Weights of a small sound classifier: activation gelu.
Rows from block 6 of a small sound classifier, named by matrix and row number. Rows with one number belong to one neuron. Each number is 50 + 10 x the weight over its row's rms, rounded and kept within 0 to 99. All counts start at 0.
After each neuron's rows are labels from the 100 clips, of 14976, where the neuron reaches its highest value: "loudest" is the band of the loudest frequency at the time of the peak. Only what is clearly more common there than usual is listed. The data: simulated sounds of rotating machines with and without faults. In brackets: how many of the 100, against the usual share in percent.
# fc1: MLP up (model.blocks.6.mlp.fc1.weight, 1280x320), inputs 160-239
# fc2: MLP down (model.blocks.6.mlp.fc2.weight, 320x1280, transposed), outputs 160-239

fc1.341:49 56 53 53 58 32 51 41 45 52 52 41 58 47 28 62 44 50 65 38 50 44 42 55 52 37 49 50 38 47 50 54 68 37 51 51 45 35 50 43 34 40 26 54 52 51 47 38 55 52 55 49 41 58 43 59 54 55 66 42 63 64 42 70 42 65 63 57 54 44 47 48 51 43 54 31 70 47 34 62
fc2.341:56 50 43 56 56 63 52 47 59 65 54 60 57 41 70 44 52 63 66 47 53 45 65 44 54 63 53 48 49 48 57 68 51 48 49 63 46 70 40 31 52 48 36 48 50 48 63 56 57 45 45 63 39 60 62 57 73 36 37 51 68 47 42 41 62 62 34 53 38 53 52 68 42 42 37 27 51 48 67 38
loudest: 250 to 500 Hz (27 vs 10.6)

fc1.549:50 39 52 62 43 39 53 39 40 58 52 44 55 47 41 69 65 55 34 37 53 52 40 59 57 32 45 49 62 54 55 40 31 42 45 50 33 56 46 39 43 46 53 46 57 58 48 50 50 38 34 66 52 60 56 57 43 33 43 56 32 55 40 53 40 53 65 34 47 57 40 59 46 46 65 50 58 49 68 54
fc2.549:49 50 57 60 52 68 45 53 62 52 57 56 37 47 62 53 42 50 62 54 48 52 54 40 52 64 47 64 37 57 22 53 57 53 57 69 56 43 42 56 61 51 54 50 50 54 51 45 43 47 65 45 38 40 38 70 43 48 43 49 55 74 57 56 65 39 44 50 78 53 56 54 51 58 60 47 49 42 36 44
loudest: 1000 to 2000 Hz (39 vs 12.7)

fc1.133:58 34 55 48 36 57 52 62 47 62 39 54 43 41 17 66 48 72 41 45 55 48 47 45 51 58 65 48 51 37 42 40 56 35 51 47 43 34 56 42 47 70 41 63 47 42 51 51 27 51 36 42 48 66 64 55 61 69 60 52 44 45 48 52 45 50 45 52 57 57 37 71 54 49 60 47 46 42 44 67
fc2.133:62 53 29 40 46 42 69 39 42 48 34 54 48 54 74 43 62 39 71 34 53 35 45 42 40 48 52 48 51 44 44 45 53 47 61 40 47 58 59 69 40 41 45 48 60 58 34 51 64 61 73 45 60 38 48 57 56 42 62 56 56 54 42 48 46 62 47 37 51 29 57 41 58 41 60 53 50 49 60 33
loudest: 2000 to 4000 Hz (43 vs 10.1)

fc1.290:54 52 58 43 46 56 63 34 36 24 73 55 56 43 49 59 60 48 33 53 39 64 45 36 57 47 45 49 45 55 41 49 53 51 56 53 64 33 47 55 62 43 59 43 33 58 52 55 52 44 57 45 60 35 42 43 50 40 44 46 42 56 39 34 55 35 42 62 66 47 46 28 40 50 45 51 49 41 43 58
fc2.290:44 38 54 54 44 67 53 54 55 45 60 54 58 61 38 37 47 52 40 41 41 60 46 56 65 51 55 39 53 38 46 49 72 61 69 43 58 38 52 51 43 48 47 41 44 47 36 51 50 41 48 49 46 48 66 57 50 60 54 52 43 64 42 51 49 44 53 45 39 56 49 45 51 44 39 54 36 63 56 30
loudest: 1000 to 2000 Hz (52 vs 12.7)

fc1.310:40 49 42 59 43 38 55 47 51 43 47 47 50 45 45 48 49 43 47 59 51 49 62 61 44 60 53 59 41 50 52 62 37 57 39 39 48 59 54 36 27 64 55 50 53 31 61 28 56 65 53 42 47 47 57 57 63 42 66 44 43 55 34 54 55 54 70 56 56 58 57 53 49 55 44 51 65 43 62 50
fc2.310:53 45 71 43 32 57 56 55 57 40 56 51 51 44 41 41 54 58 59 45 62 47 53 41 46 47 51 29 58 58 48 48 47 40 66 45 53 45 53 40 51 44 37 41 58 56 43 62 59 51 45 58 47 47 56 50 47 55 57 70 59 49 73 49 38 51 54 50 31 44 37 57 73 69 45 45 37 58 38 60
loudest: 250 to 500 Hz (42 vs 10.6)

fc1.161:46 48 65 63 43 36 48 37 48 42 47 57 48 36 43 45 36 48 61 71 44 46 32 62 63 38 32 68 44 44 44 70 35 64 46 46 38 58 45 55 47 51 58 39 59 41 47 42 48 25 52 62 50 57 67 36 52 29 55 39 27 46 47 50 56 45 47 55 59 52 65 53 48 29 47 68 57 66 46 59
fc2.161:37 33 48 47 68 47 46 50 56 42 43 46 50 56 50 58 43 41 47 50 64 35 58 50 54 54 61 46 37 42 55 56 42 51 39 39 43 53 45 64 35 27 44 44 46 37 65 41 48 71 64 73 63 50 46 41 49 47 52 49 49 59 39 44 55 54 70 73 50 34 44 44 60 41 41 66 50 54 36 56
loudest: 1000 to 2000 Hz (35 vs 12.7)

fc1.239:59 44 66 48 50 48 46 45 58 48 54 34 47 50 40 49 58 30 48 56 45 47 47 48 60 47 45 51 55 41 67 51 47 45 54 34 58 69 49 52 51 45 51 62 27 52 67 65 55 41 46 51 76 38 51 35 65 72 49 40 49 55 69 42 58 34 57 44 63 53 57 45 66 37 57 61 47 50 51 21
fc2.239:33 47 44 43 62 36 54 31 66 53 46 44 58 42 45 60 58 49 38 62 40 61 53 50 52 50 41 44 41 55 35 52 46 37 45 35 63 58 51 53 64 38 41 57 29 50 73 59 41 54 72 42 51 62 48 39 47 52 41 67 38 38 63 43 43 57 35 46 36 52 51 25 56 53 39 49 43 54 56 58
loudest: 1000 to 2000 Hz (34 vs 12.7)

fc1.724:65 65 62 34 50 58 54 57 41 45 55 41 35 52 63 53 73 53 49 53 28 67 45 35 53 38 60 34 40 40 66 63 64 49 62 52 55 68 54 39 48 59 59 65 18 39 59 49 59 53 57 39 54 42 67 25 55 56 63 37 63 49 45 48 48 69 38 44 58 44 58 45 57 62 41 38 61 35 49 44
fc2.724:22 60 52 54 50 37 58 45 43 54 56 69 58 37 62 27 53 41 70 49 50 62 43 43 45 55 60 57 40 35 35 43 55 48 41 41 48 37 74 36 60 42 67 48 55 52 47 50 50 36 41 40 44 48 44 46 48 53 60 45 42 49 36 48 51 60 50 46 52 63 59 32 61 54 40 77 32 47 36 52
loudest: 1000 to 2000 Hz (33 vs 12.7)